From a checkpoint of a small autoregressive pixel model.
Model: 10.1M parameters, activation swiglu.
Training: soap at rate 0.0014, 13300 steps.
Data: 195000 training examples, 4.4 epochs.
Rows from block 3 of a small autoregressive pixel model, named by matrix and row number. Rows with one number belong to one neuron. Each number is 128 + 24 x the weight over its row's rms, rounded and kept within 0 to 255. All counts start at 0.
After each neuron's rows are labels from the 100 images, of 14976, where the neuron reaches its largest size: "responds to" is what is common among them. Only what is clearly more common there than usual is listed. The data: drawn human figures in many poses.
# gate: MLP gate (model.blocks.3.mlp.gate.weight, 1280x320), inputs 0-79
# fc1: MLP up (model.blocks.3.mlp.fc1.weight, 1280x320), inputs 0-79
# fc2: MLP down (model.blocks.3.mlp.fc2.weight, 320x1280, transposed), outputs 0-79

gate.419 [132 133  97 150 163 113 143  82 132 120 134  94 149 131 171 131 127 149 129 116  82 137 132 138 138 175 129 173 131 177 114 105 129 117 118 133 108  92  87 158 166 133 136 112 138 122 143 105 117 155 120 106 123 155 123 130 146 153 117 133 116 133 127  74  93 163  98 167 145  95 131 128 143 123 120 149 139  78  81 109]
fc1.419 [121 149 120 134 185 161 143  74 126 140 138 186 110 137 120 162 138  94 118 130 188 185 162  90 138 134 123 153 111 145 138 157 143 123 104  72 141 164 159 120  81 151 119 152 153 104 117  95 127  92  83 107 149 130 175 125 157 133 128 121 117 141 120 122 125 149  99 164 168 137 135 154 138 178 173 159 127 139 103 140]
fc2.419 [135 156 196 124 130 139 127 103 124 138  93 128 184 133 136 137  62  97 126 117 135 145 127  78 176 136 153 117 159 167 158 122 126 166 142 115 137 122 135 117  96 153 112 120  96 193  83 114 139 132 130 152 139 139 125 146 165 138 159 137 112 123 118 135 138 131 127 108 132 127 106 107 117 128 145  80 112 143 145 168]
responds to: grey top; grey trousers

gate.357 [105 115 125 104 139  96 158 133 147 156 170  93 141 143 122 138 162 111 138 169  93 135 158 108 174 116 176 125 130  95 120 168 129 133 133 129 102  98 124 128 129  98 116 148 141 124 137  86 148 148  83 158 113 143 104  97 118 116 141 116 112 109 132 150 117  75  59 114 136 137 110 134 132 127 147 103 158 158  74 123]
fc1.357 [144 124 120 158 116 137 137 124 125 136 119 127  88 178 154 100 114 146 101 151  99  96  96 100 112 130 148  77 119 102 101  95 137 123 127 130 111 112  85 119 111 149 100 112 139 161 117 143 136 138  79 145 141 168 108 126 116 107 141 140 131 121 139 115 115 155 145  75 129 149 160 134 169 133 105  90 127 118 105 109]
fc2.357 [127 135 131  87 140 136 134 123 134 145 171 126 122 196 128 125 128 111 138 127 132 147  94 158 114 112 131 107 126 131 120 151 161 139 109 141 118 120 147  96 125 104 143 160 161 110 137  89 114 127 143 145 138 149 164  88 148 150 136 174  76 138 138  90 127 121 139 121 104 127 136 171 120 131  84  85 135 111 102 133]
responds to: lying; kicking

gate.10 [162 184 110 138  81 109 145 125 113  88 145 123 141 107  78 122 164 140  92 122 110 138 140 114 120  94 128 139 147 188 136 116 144 132 120 149 134 137 107 146  84 134 141 145 155 121 151 134 145 150 139 118 118  83 162 108 118 132 147 124 124 131 122 115 147 134 103  99 110 126 108 137 134  74  93 118 149 148  88 166]
fc1.10 [113 111 129 144 157 121 132 107 143 131 100 130 150 166 129 137 141 118  94 154 144 177 134 141 129 139 111 119 118  71 124  94 170 122 120 116 173 153 119 141 130 109 141  97 111 123  81 142 134 111 111 105 144 142 126 107 168 105 172 189 110  98 115 163 113 156 115 125 147 159 117 120 112  65  99 164 143 119 129 144]
fc2.10 [141 131 110 137 156 130 120 171 149 154 145 126 126 131 137 142 136 113 143 134 127 128 117 119 146 124 134 117 144 138  98 130 142 145 126 114 172 147 119 120 150 125 162 125 142 125  63 165 120 123 104 135 109 152 129 170 166  91 127 175 104 117 115 131 140 110 166 115 145 127 149 123 107 136 116 125 157 147 132 105]
responds to: yellow top

gate.695 [164 114 147  69 125 107 131 106 135 175 150 140  87 140 124 132 111 119 102 116 132 143 133 153 110 147  93 118 128 152 110  93 183 127 167 148  97 144 102 134  99 160  96 106 149 149 123 104 143 147 129 147  91 135 122 167  89 124 132 144 135  93 121 145 126 116 111 100 174 102 114 149 166 145 121 115 170 152 133 112]
fc1.695 [131 125 156 118 139 128 140 160 154 134 163 127 106 138 156 140 141 120 138 173 156 169 127 146 154 135 121 161 116 165 171 121  92 162 106 141 182 113 145 130  77  66 122 100 125 104 144 164 117 150 108 130 143 154 120 111 139 155 116 127 140 128 136 138  91 119 126 146 143 127 141  90 129 119 124  76  99 152 115 140]
fc2.695 [107  97 105 101 142 132 128  92 121 116 115 105 135  99  84 169 143 119 112 168  58 108 158  87 147 116  94 108 106 130 155 140  95  99 125 140 102 144 108  73  98 175 128 139 157 117 131  59 140 114 102 108 147  91 106 140 144 164 112 124 138 137  97 107 195  77 159 121 113 112 115 150 126 154 142  95 104 136 133 127]
responds to: running

gate.313 [148 127 128 119 176 136  94 110 113 121 151 141 139  98 106 139 129 134 149 132 168 155 131 121 134 145 160 145 202 155 115 181 120 120 150  95 114 109 125 152 106 138 146 146 170  79 126 107 187 152 126 125 128 121 159 119 134 152 138 133 105 162  89 143 162 167  70 125 141 113  96 112 121 136 109 143 137 103 117 138]
fc1.313 [126 154 122 137 133 146 152 128 116 139  98 152  92  97 144 138 133 142 106 157 106  84 127 116 117 149 130 120 130 135 137 134 128 163 143 134 144 151 136 123 164 141 133 155 104  89 126 162 109  82 133 116 103 147 125 146 199 123 119 125  91 162 123 138 139 139 144 140 122 140 128 149 149 121 159 166 133 158 116 183]
fc2.313 [128 151 148 119  66 109 118 163 120 151  99 102 107 136 119 139 164 138 151 168 116 101 104  93 118 140 118 134 135  95 133 119  96 162  64 150 149 144 123 162 116 136 128 148 113  99 147 139 149 107 161  79 100 134 141 114 138  94 131 116 120 127 132 140  87 120 135  96 123 133 162 149 138 117 143 130 125 135 152 139]
responds to: blue trousers; blue top; handstand

gate.682 [176 137 135 159 152 101  86 138 117 129 112 125 111 126 125 143 107 157  72 138 154  91 137 121 147 142 158 112 157 156 134 105 132 100 104 127 121 130  66 118 109 138 158 142 110 152 157 155 127 120 120 106 123 122 144 154 145 116 122 117 136 122 183 135 107 157 131 135 161 161 130 123 109 141 113 136 146 150 129 135]
fc1.682 [144 145 133 165 115 126 153 133  94 147  90  79 121 138 136 113 109 162  97 130 119 121 106 136 145 165 143 119 195 143 154 113 122 108 169 110 114 143 103 132  84 126 109 106 114 166 134 140 121 108 139 146 123 142 153 116 136 126  97 164 157 119 151 157 140 153 141 140 127 124  72  92 108 102 128 131 148 168  48 116]
fc2.682 [101 157 137 138 130  90 116 150 177 118  67 146 118  99 147 127 120 140 125 121 132  80 132 154 117  91 128  96 112 113 154 137 148 166 161 135 122 130 103 117 118 124 146  85 140 134 158 104 148 126 138 147 157 139 158 125 148  65 150 133 148 155 164 114  93 102 129 124 161 136 114 110 119 133 119 159 138 113 114 136]
responds to: yellow top

gate.542 [134 123 105 120 143 154 146 133 143 128 165 141 112 129 130 108 139 126  99 128 122 194 147 130  58 150 132 146 141 129 170 176 123  79  89 122 175  97 111 102 116 132 175 142 154 105 119 108 154 143 118 147 133 150 125 161  99 161 125 129 146 149 126  81 114 127  95 103 141 102  87 128 112 140 166 104 164 122 145 134]
fc1.542 [135  86 148 162 108 125  99  76 119 167 158 145 128 132 160 100 135 161 165 160 109 147 143 144 107 103  87 119  87 118 118 137 136 127 101 152 152 124 150  91 161 128 127 129 115 105 134 149  89  60 112 137 125 146 150 128  97 113 145 164 132  90 110 125 120 123 154 118 134 149 118 153 119 105  99 159 125 131 137 130]
fc2.542 [ 87 158 137 108 130 121 144 138 140  97  98 137 136 110 140  68 101 103 123  90 125 140 170 117 121 135 134 115  99 111 126  98 130 104 168 118 111 138 102 170 139 125 147 141  92  99 118 127 135 142 110 134 162 165 113 130 121 140 149 147 121 153 141 136 134 151 129 160 153 104 107 110 129 109 161 106 134 125  88  84]
responds to: yellow top

gate.732 [153 152 146 127 121 171 123 154 140 144 138 137 158 125 109 124 115 117 126 116  93 131 108 110 112 120  76 108 169 142 144 124 126 100 155 141 132 134 128 112 131 121 128 117 115 112 144 136 131 116 144 129 151 117 141 123 160 171  95 142 186 118 120 141  98 115  80 134 105  97 147  58  78 129 135 135 127 144 140 131]
fc1.732 [106 108 138 111 110 137 149 110 122 198 140 115 140 154 126 128 160 172 131 132 134 118 123 137 187 113 134 112 143 130 127 149 142  91 124 126  63 121 144 125 113 161 149 120 155 139 130 142 123 142 134 117 173 121 147 143 156 137 108 118 135  86 159 104 126 144 125 135 126 130 124  98  88  89 116 146 183 112 105 144]
fc2.732 [106 128 124  93 141 105 162 131 133 118 126 127 104 119 174 130  71 121 122 132 124 145 154 124 119 186 108 122 126 180 109 136 121 129 131 161  85 174 121 159 164 123 141 132 143 110 104 140 160 103 154 106 115 102 134 148 162 164 143 129 104 148 151 148 136 131 155  96 123 140 191 127 130 130 115 166 140 103 101 142]
responds to: teal top

gate.425 [173 152  86 106  96 153 137 121  79 101 138 129  91 148  84 126  99 155 115  80 106 112 151 132 143 129 133 151  94 143 145 138 127 146 110  95 127 127 132 133 162 132 160 152 150 125 154 107 106 115 111  80 122 179 138 114 136 133  93 155 115 122 137 130 137 118 150 133 143 135 108 131 128 157 114 104 103 139 155 105]
fc1.425 [160 133 176 145  88 158 129 133 117 129 104  94 119 123 152 100 133 116 115 128 123 159 107 129 160 165 102 138  82 132  89 134 112 158 152  89 128 166 123 147 134 105 138 140 139 104 153 129  73 148 128  98 107 108 111 180 128  90 120 121  95 137 157 120 114 112 106 116 144 145 136 116 146 161 141 155 107 114 156 108]
fc2.425 [108 100 104 152 136  85 134 151 107 112 107 146 136 149 155  59  93 156 125  91 151 132 147  79 164 137 115 137 163  94 136 164 173 123 153 117 137 147 149 134 155 182 113  88 134 134 186 121 125 123 131 138 125 106 116  80 116  67 109 128 107 108 161 118 145 121 138 117 136 101 134  69 102 122 166 154 131 116 153 180]
responds to: lying; yellow trousers

gate.308 [113 152 106 158  99 120 191 138 151  94 114 109 115 144 115 139 168 136 101 110 135 132 102  79 116 114 132 152 145 154 114 157 122  99 116 107 170 126 101 118 151 127  91  89 107 134 121  88 107 154 104 139 104 151  90 122 144  91 100 143 107 162 146 125 109 106 134 161 174 164  93 121 158 120 100 127 121 131 107 178]
fc1.308 [145 137 166 128 132 140 109 132 107 100 174 101 134 134 121 142 130 139  83 168 142 132 122 152 100 159 102 151 123 144 145 123 126 165 138 131 126 107 114 107 134  99 114 146 106 162 117 138 111 130 122 124  94 132 106 122 134 130 104 152 126 142 118 122 165  94 123 123 121 149  94 119 154 133 126 125 124  99 111 141]
fc2.308 [102 137 133 131 159 115 123 128 130 158  82 107 107 124  96 169  67 159  99 117 119 172 202 142 153 101 119 142 120 143  94 123 116  92 110  97 120 153 100 139 115 152 155 137 133 128 171 150 146 114 133 118 154 140 140 106 143 113 117 106 163 156 173 151  84 113 123 129 128 139 158 163 121 158  96 133 132 122 144 141]
responds to: yellow top; yellow trousers

gate.369 [118 149 141 126 139 107 135 132 182 150 160 133  75 124 121 127 161 116 131 115 176 131 120 128 106 133 108 171 126 121 115  84  99 118 160 160 113 138  78 160 129 131 174 165 128 112 131  97 125 156 166  95 114 138 109 127 120 137 111 124 145 108 142  85  94 142 102 132  83 154 127 110 147 131 123 139 107 111 109  82]
fc1.369 [131 126 128 131 160 151 131 133 150 103  98 115 104 115 157 104 140 140 148 129 166 105  82 114 118 130 148 171 127 163 106 143 173 142 152 149 147 121 115 136 120  94 122 104 109 112 126 118 142  57 177 144 163 123 147 116 128  77 160 100 126 115 155 154 155 139 136 125 133 122 135 102 104 129 142 170 159 166 130 153]
fc2.369 [124 145  73 142 102 161 123  87 113 153 148  81  99 116 140  91 106 118 142 133 128 162 102  86 134  86 142 110 138 157 136 145 144 164 123 120 106 185 131 135 169 117  91  91  80 105 119 134 149  87 138 139 146 118  67 148 128 109 141 124 126 102 151 127 120 116 177 107 137 100 121  94 135 141 154 126 115 145 182 186]
responds to: grey top

gate.74 [136  99 106 142 145 113 143 133  90 105 140 141 130 161 143 123  99 134 135 127 183 147 187  99 204 139 162 139 111 102 137 117 106 124 135  88 135 141 158 157 218 104 119 164 122  80 109  78 156 132  88  99  99 146 147 135 147 146 120 117 163 125 114 149 100 107 140 112 113 108 116 118  92 140 151 112 106 126 116 102]
fc1.74 [135 133 145 138 107  95 124 133 124 113 119 129 101 135 152 135 129 101 106  79 169 118 118 140 101 173 114  84 128 119  88 137 109 127 123 150  78 151 128  99  83 192 172  73 142 159  95 140 144 151 116 136 100  92 102 110 138 157 102 132 133 153 146 109 147 130 115 160 150 110 100 107  92 145 162 150 193 123  94 122]
fc2.74 [132 164 155 135 120 132 142 151 148 152 126 110 129 174 126 142 133  88 106 164 115 137 159 133 120 129  97 170 147 144 107 119 139 147 121 123 124 109 101  96 143 127 182 113 105 151  91 120 127 153 167 109 177 110 122 161 106 110  98 110 148 123 146 198 139 119 126 138 126 139 145 147 101 154 100 151 134  95 101  73]
responds to: teal top

gate.292 [180 115 148 159 159 129 135  67 118  75 106 133 129 140 158 133 103 119  86 157 154 104 121 134 146  92 126 127 147 120 119 144 136 121 153 144 125 117 133 106  84  98 118 171 156 146 134 117 136 124 134 154 162 112 167 130 145 131 104 175 161  94 126 126 147 134 152 115 155 133 132 147 178 105 148  96 130 119 119 140]
fc1.292 [113 106 149 152 109 157 110 116 123 107 144 143  94 140  97  89 156 107 137 151 133 103 120  96 104 117 154 141 119 156 160 108 167  90 132 131 128 125 133 140 145 172 157 142 131 128 124 117 156 141  95 122 163 130 139  94  98 115 136 132 150 129 123 127 104 141 161 121 155 101 148 146 158 167  85  98  76  82 130 104]
fc2.292 [139 119 154 152 162 144 111 122 151 112 137 121 131  84 110 117 123 153 138 138 148 138  99 110 158 156 151 107 106 137 117 166 112 118 151  86 139 162 117 137 112  85 131 140 127 114 122 103 132 169 132 123 133 131 112 150 150 112 162 121  87 135 109 153  95 158 149 137 143 145 120 116 159 124 123 165 175 140  90 120]
responds to: running

gate.184 [100 125 157 144 130 177  78 133 166 118 121 128 117  84 200 130 124 109 107 140 134 115  91 143 150 137 117 168 148 144 117 106 111 146 151 114 157 137 140 102 115 138 134 161 142 102 139 147 143 152 149 156 119 104 144 139 107 137  94  97 124 166 103 139  55 117 147 173 152 124 111  89 162 137  72  90  92 136 159 125]
fc1.184 [ 99 173 103  92 106 154 149 130 149 163 165 111 122 124 126 118 136 139 132 139 127 132  49 140 140 165 133 161 163 137 172 119 121 145 156 118 104 134 115 124 152 170 173 153  58 150 111 129 146 127 144 101 135 134 157 165 142 145 144 102 119 137 130 144 111  88 129 142 138 128 145 132 121 119 128 109 104 130 157 123]
fc2.184 [ 51 146 137 114 132  85 113 100 150 144 110  90 131 119 135 145 143 112 149 161 133  97 111 131 148 124 111 118 173 131 147 108 113 110 107  96 104 121 139 138 161 101 109 132 112 146 135 100  73 122 166 111 154 139 104 147 109 114 141  94 137 125 119 161 116 112 130 108 154 109 137 126  80 172 132 129 120 102 145 193]
responds to: running; blue trousers; teal trousers

gate.447 [122 141  86  74 138 140 119 140 170 109 146 100 147 204 151 132 136 135  93 135 122 112 127 106 115 116 113 171 138 127 150 148 119 154 116 163 131  92 132 155 122 111 125 135 168 106 160 154 116 139 102 115  99 106 107 145 138 122 114 155 113 119  86 176  90 137 138 142 140 143 100 130 116 174 123 133 100  98 105 123]
fc1.447 [113 133 146 112 102 138 209 148 128 162 126 117 124  91 140 147 138 155 123 154  50  94 123 161 150 115 111 133 146 131 147 110 103 134 144 150 127 157 105 123  95  86  95 156 152 139 110  92 110 132 134 143 127 153 120 163 122 144 154 127 131 131 165 122 123 119  89 114 137 141 125 149 147 119 134 120 146 114 104 147]
fc2.447 [122  91 150 154 105 145 182 131 126 116 147 131 147 120 187  88 123 116  87  96 144 127 115 116 136 112 121 145 159 131 140 100 119 143 127 127 126 118 112  79 130 150  83 101 125 105 106 135 121 122 123 134 127 160 115  84 124  91 142 127 145 129 146 121 136 128 111 124  92 115 134 124  89 132 113 105 155 110 129 108]
responds to: lying; bowing; blue top

gate.328 [158 175 101  99 176 134 123  76 174 136 105 158 147 152 127 137 128 127 117 145 131 133 152 141 117  96 110 140 128 144 100 161 163 129 151 118 154 148  92 137  66 141 120 137 102 108 131 124 139 114 103 111 123 116 135 115 147 118 129 124 114 142 116 154 107 110 104 120 152 158 190 135 147  89 108 104 189 127 130  83]
fc1.328 [114 111 163 141 129 116 151 135 109 153 132  98 113 131 158 116 111 110 127 139 131 119  98 152 157 148 157 106 144 135 131  83 134 113 150  99 127  96 107 137 129 121 147 115 162 145 148 108 168 158 151 106 118  94 109 127 104 153 117 138 100 130  88 144 125 110 151 127 150 122  83 135 144 164 146 148  74 120 114 171]
fc2.328 [114 128 157 127 138 144 159 142 130 147  99 152 129 137 124 119 139 132 122 159  63 125 135 135  96 132 122 184 179 129 116 142 118  94 142 108 147 135 111  98 131 131 114 131 154 160 139 120 105 130 125 150 148 117 138  79 119 148 136 105 113  74 112 130 142 119 120 105 174 124 128 126 161 121 144 120 107 116 109 143]
responds to: yellow top; star jump

gate.181 [ 87  97 124 120 167  85 108 176 103  89 123 150 132 158 109 154 140 128 117 111 147 158 175 126 151  93 123 109 132 113 170 115 138 153 165  89 119 161 125 121 145 128 137 126 142 118 175 139 131 104  89  95 149 150 172 128  86 126 128 143 138 152 120 136  94 154 134 163 103 108 129  87 110 107 135 115  91 171 141 160]
fc1.181 [120 144 167 132 112 112 119 126 157 101 152 135 148 107 136  91 129 158 151 145 151 178 144 151 128 154 133 149  89 144 128 110 128  97 145 112 169 138 152  99 102 145 128 138 157 141 140 132 136 108 136  75 151 153  94 148 105 130  94 152 113 116 119 178 142 139 138 168 106 153  97  78 113 114 143 122  50 104 127 131]
fc2.181 [154 146 123 161  84  90 147 126 103 121  99 158 103 154 155 108 145 109 152 134 140 100 138 160 149 145 115 107 158 117 142 139 124 138 159 145 135 135 173 125 130 137 149 107  99 127 141 121 150 130  93 165 157 142 107  93 126 122 148 132 163 114 131 155 118 104 148 107 116 116  95 142 122 122 208  87 122 124 141 111]
responds to: blue trousers; purple top

gate.47 [128 105 147 122 132 125 143 124 125 123 149  96 140 121 101 121 105 124  96  92 158 159 104 112 113 168 133 123 123 152 142 126 109 164 132 129 118 139  76 114 123  64 111 156 130 129 136  80 142 127  72 110 116 131  91 137 126 137  91 131 128 109 130  96 130 101  71 146 126 147 117 102 128 122 117 148 150 103  89 153]
fc1.47 [ 67  99 118 162 149 125 123 133  93 105 142 141 116  89 122 114 131 183  75 166 138 144 131 121 124 184 113 118 105 150 104 122 155 141 178 148 125 115 117 131 139  76 149 141 131 125 146 103 113  79 118 139 106 119 121 148 153 130 134 148 113 176 130 108 147 123  91 164 125 147 132 123 149  99 132 139 120 118 114 148]
fc2.47 [120 120  68 167 153 143 130 168 171  68 114 123 112 123 132 124 126 128 128 162 117 170  94 140 129 187 158 140 115 167 151 133 133 128  98 130 156  91 125 108 113 101 123 134 120 158 152 119 167 123 135 107 144 113  90 101 152 110 112  96 106 133 143 150 136 119 151 148 133 103 136 141 123 109 129 119 139 111 149 126]
responds to: grey top; grey trousers

gate.217 [ 82 171 110 151 138 155 138 118 134 114 134  89 154 114  86 126 127 122 143 135 153 139 167 168  86 144 119  92 118 137 157 119 124 145 123 146 107 109 106  97 101 117 171 112 147  87 129 118 120 135 125 119 108 136 113 125 120 139 127 133 152 140 125 127 157 136  70 171 133 147 163 130 145 144 112 125 145  95 123 127]
fc1.217 [139  98 149 144 188 133 121  97 111 112 138 173  98 140 113 114 146 117  91 121 114 145 105 100 169 131  82  88 120 138 139 149 167 159  85 125 112 119 129 121 118 108 149 121 146 153 179  99 109 151 117 110 142 130 132 120 143 101  91  95 127 142 131 114 129 120 126 151 128 122 139 150 120  73 135 108  76 100 151 148]
fc2.217 [138 106 149 179 112 111 138 113 123 138 147 123 116 169 165 141 106 150 145 121 112 129 140 145  87 150 127 137 133 142 170 145 140 116 119 104 169  96 132 154 108  92 147 143 139 166 203 127 114 118 100 113 164 143 127 120 146 155 125 103 142 155 104 118 105 139 145 122 156 119 105 111 126 108 139 131  91  92 107 169]
responds to: grey top; grey trousers

gate.112 [172 113 112 107 147 166 169 131  96  79 145  98 160 120 100 144 160 145 113 112 121 118 106 126 135 137 143 149 131 182 105 177 143 159 110 132 139 181 114 136 135 138 116 138 138 106 117 116 167 104 135 140 158 122 130  79 167 121 121 140 115 125  98 130 123  94  89 129 145 121 109 108 130 165 144 108 139 137  88  94]
fc1.112 [110 123 171 137 158 120 113 116 153 114  70 124 149 125 134 145  99  83 187 165 132 142 133 128 114 124 135 126 135 141 144 121  86 106 147 129 137 141 160 130 104 124 157 162 104 132 131 113 134 130 155 130 131 129 100  97 141 147 142 127 100 119 140 150  86 120 134 112 106 152 153 133  89  89 104 107 131 144 134 112]
fc2.112 [157 126 149 134 127 140 148 160 127 131 154 137 152 133 110 162 173 153 145  79 114 163 169 139 131 121 188 124 115 137 104 158 124 163 102 188 121 141 164 188 103 118 129 146 110 115 170 115 163 102 121 127 122 131 108 148 125 137 101 107 127 119 139 141 136 115 124 129 108 162  84 116 164  98 131 164 130 159 150 117]
responds to: running

gate.723 [141 104  99 141 118 114 130  88 141 150  99 127 106 129 161 145 113 117 105  98 115 105 180  89 121 109  88 155 113 134 141 145 128  99 143 144 112  80 171 112 146 120 103 120 154 100 121  78 131 113 158 118 124 128 157 118 129 146 133 137 106 118 140 106 107 111 153 147 141 158 130 136 134 147 102 140 153 130 114 131]
fc1.723 [ 83 121 153 120 141 116 110 150 117 139 158 113 135  62 148 139 162 122 162 154 130 118 104 119 144 122 127 101 128 124 130 132  93 124 139 130 105 142 128 110 170 171 128 128  99 128  93  77 125 121 158 155 148  84 104 149 116 128 115 126 105 136 138 100  94 115  89  88  85 101 170  98 134 102 166 124 135 140 128 144]
fc2.723 [ 92 110 118 108 111 178 108 140 100 125  91 145 137 178 151 126 128 106 150 143 123 106 117 135 114 126 130 148 163  99 140 151 116 116  95 140 139 119 104  95 123 114 122 161 127 133 145 123 148 143 162 157 140 138  61 179 143 158 128 113 105 173  94 120 123 143 110 160 139 152 139  88 136 133  92 110 144 160  60  74]
responds to: yellow top; lying

gate.330 [153 135 161 158 107 127 120 153 104 138 134 134 113 109 113 120 153 120  73  97 127 110 100 126  78 103 139 133 132 143 121 119 142 127 126  85 127 133 115 143 122 165  71  97 127 153  96 153 151 129 130 122 139 145 110 111 116 134 104 126 190 138 142 140 124 111 110 107  94 141 185  97 196 153 123 136 166 126 127  97]
fc1.330 [113 119 134 143 182 132 110 121 126  81 105 110 152 172 116 125 144 153 138 124  76 116 118 116 136 155 136 118 155 148 163 109 144 103 154 144 125 108 156 146 115 123 140 133 128 130  84 131 121 102 185 191 109 134 100 126 148 121 191 110 116 124 158 121 125 136 161 161 122 146 109 122  70 147 118 142 130 108 143 123]
fc2.330 [176 150 164 172 137 118 122 136 138 150 114 139 137 124 133 111 118 137 156 129 141 103 146 145 118 121 103 118 157 149 119 108 106 130 162 101  87 106 127 154 124 173 138 129 154 128 106 155 112 117 141 125 157 124  99 127 134 145 135 154 153 154 105 118 147 130 156 106 103  68 128 120 143 138  66 155 147 112  96  93]
responds to: teal top

gate.352 [151 141 126 147 143 171 125  84 148 146 118 129 132 157 130 152 120  98 109 131  97 101 183 123 133  94 104 125 135 122 109 155 109 172 145 155 111 150 132 116 127 147 125 154 174 146 156 142 137 180 142 112 146 180 110 124 104 130 149 136 151 134 144 123 112 145 113 110 126 150 114 110 146 114 133 142  71 146 124 146]
fc1.352 [109 118 131 109 133 121 115 143 160 130 164 150 162  89 136 128  88 180 207 116 142 143 115 131 135 143  89 139 127 106  70 153 135 115 103  91 150 137 140 103 122 133 147 129 111 112 119 147  90 110  92 124 141 108 100 189 135 135 136 122 130 112  95  86 161 122 149 170 109 108 138  65  84 180 137 146 140 119 115  89]
fc2.352 [108  91 140 161 131 127  95 124 135 143 158 103 123  98 103 131 128 134 180  83 110 131 130 106 101  90 142 146 161 115 114 122 163  89 133 122 141 157 105 123 113  90 139 129 162 164 132 141  62 157 158 132 130 137 120 103 123 101 102 127 157 117 131 111 108  94 120  97 169 102  97  89 154 145 157 108 133 123 159  96]
responds to: running; star jump

gate.415 [111 113 135  91 115 126  73 170 123  69 120 149 126 149 109 151 120 143 146 114 101 102 105  57 117  96 114 157 121  95 110 112 146 113  97 113 130 126 152 126  90 127 102 146 140 138 161 116 168 117  76 136 167 213 120 195 130 138 135 114 179 165 132 139 141 130 114 144 120 137  98 131 123 115 180 107 117 105 104 117]
fc1.415 [137 141 141 114 199  86 157 137 102 205 136 146 123 106 153 150 113 130 104 110 129 161 129 186  96 127 180  99 134 151 147 146 108 147 117 175  97 126 126 113 101 127 107 133 150 129 108 194 149 115 140 109 106 127 162  95 130 129 135 134 132 124 149 102 157  76 107 160  86 104 131 126 134 111  88 128 120 136 115 160]
fc2.415 [143 121 132 152 136 139 103 158 153 117 126 136 161 143 121 143 143 141 144 111  69 100 144 110 109 117 124 185 147 142 140 116 106 138 161 150 101  84 113 142  66 131  81 153 145 116 150 126  80 125  96 133 130 129 174 143 118 136 121 113 135 134 156 101 146 133  63 124 142 137 116 122 129 103 166 161 140 123 130 139]
responds to: teal top

gate.708 [114 129 153 140 100 109 118 109 120 143 141 104 108 184 158  89 129 116 110 155 141 167 136 132 119 165 121 124 150  93 177 122 124 102 125  93 111 164 156 135 107 114  76 154 135 114 107  85 125 111 100 128  82 138 167 134 126  99 174 134 134 123  87 105  99 142 114 151 120 144 101 126 145  59 161 149 126 106 158 124]
fc1.708 [ 98 125 108 138 175 116 160 105 117 134  78  97 121 122 146 148 129 113 134 143  98  45 148 118 119 125 173 141 113 128 131 101  98 141 109 149 103 117 177 154 164 119 116 116 162 110 169 105 111 112 135 137 109 130 122 135 134 172 126  90 142 165 111 121 106 112 147 141 103  91 143 123 114  69 135 118 130 115 135 108]
fc2.708 [103 113 100 130 116 127 152 151 109  95 155 161 126 136 141 123 135 111 170 148 149 128 130 119  96 142 151 134 116 122 106 135 172 125 137 135 144 111 121 128 128 136 151 138  93 130 133 145 169 140 126 107 137 104 103 132  81  95 119 129 123 131 119 157 100 113 132 129 124  70 189 142 112 149 151 146 132 131 176 135]
responds to: grey top

gate.133 [141 145 115 164 132 127  90 130 157 144 156 125 158 161 144 170  62 152 133 113 139 140 127  96 118 139 127 120  96 130 116 148 139 115 130 110 113 105 175 160 122 125 124 108 110 147 107  67 165 101 101 134 131  99 129 141 153 132 129 152  84 191 170 145  75 136 123 113 136 146  79 152 126 118 123 141 178  94 104 168]
fc1.133 [ 91 128 127 170 149 121  86 104 122 144 107 130 135 130 125 151  98 124  99 166 165 120 121 150 142 137 156 104 160 121 142 106 123 165 156 119 120  87 126 118 124 117 147 145 139 165 134 139 140  95 143 138 118 148 157  85 161 134 100 134 170  99 112 157 157 127 138 138 132 136 112 134 107 148 140 119 155  93  88 177]
fc2.133 [146 116 126 134 103 153 103 168  97 168 117  96 129 120 140 141 149 133 148  91  96 117 132 111 118 146 130 122 165 139 110  76 153 138 135 127 107 161  88 148 129 110 124 169 146 178 132 128 117  93 158 146 159 121 127  97 121 162 159  92 129  98 155 121 158  95 131 114 145 133 111 158 118 104  99 128  98 152 172 139]
responds to: grey top; brown trousers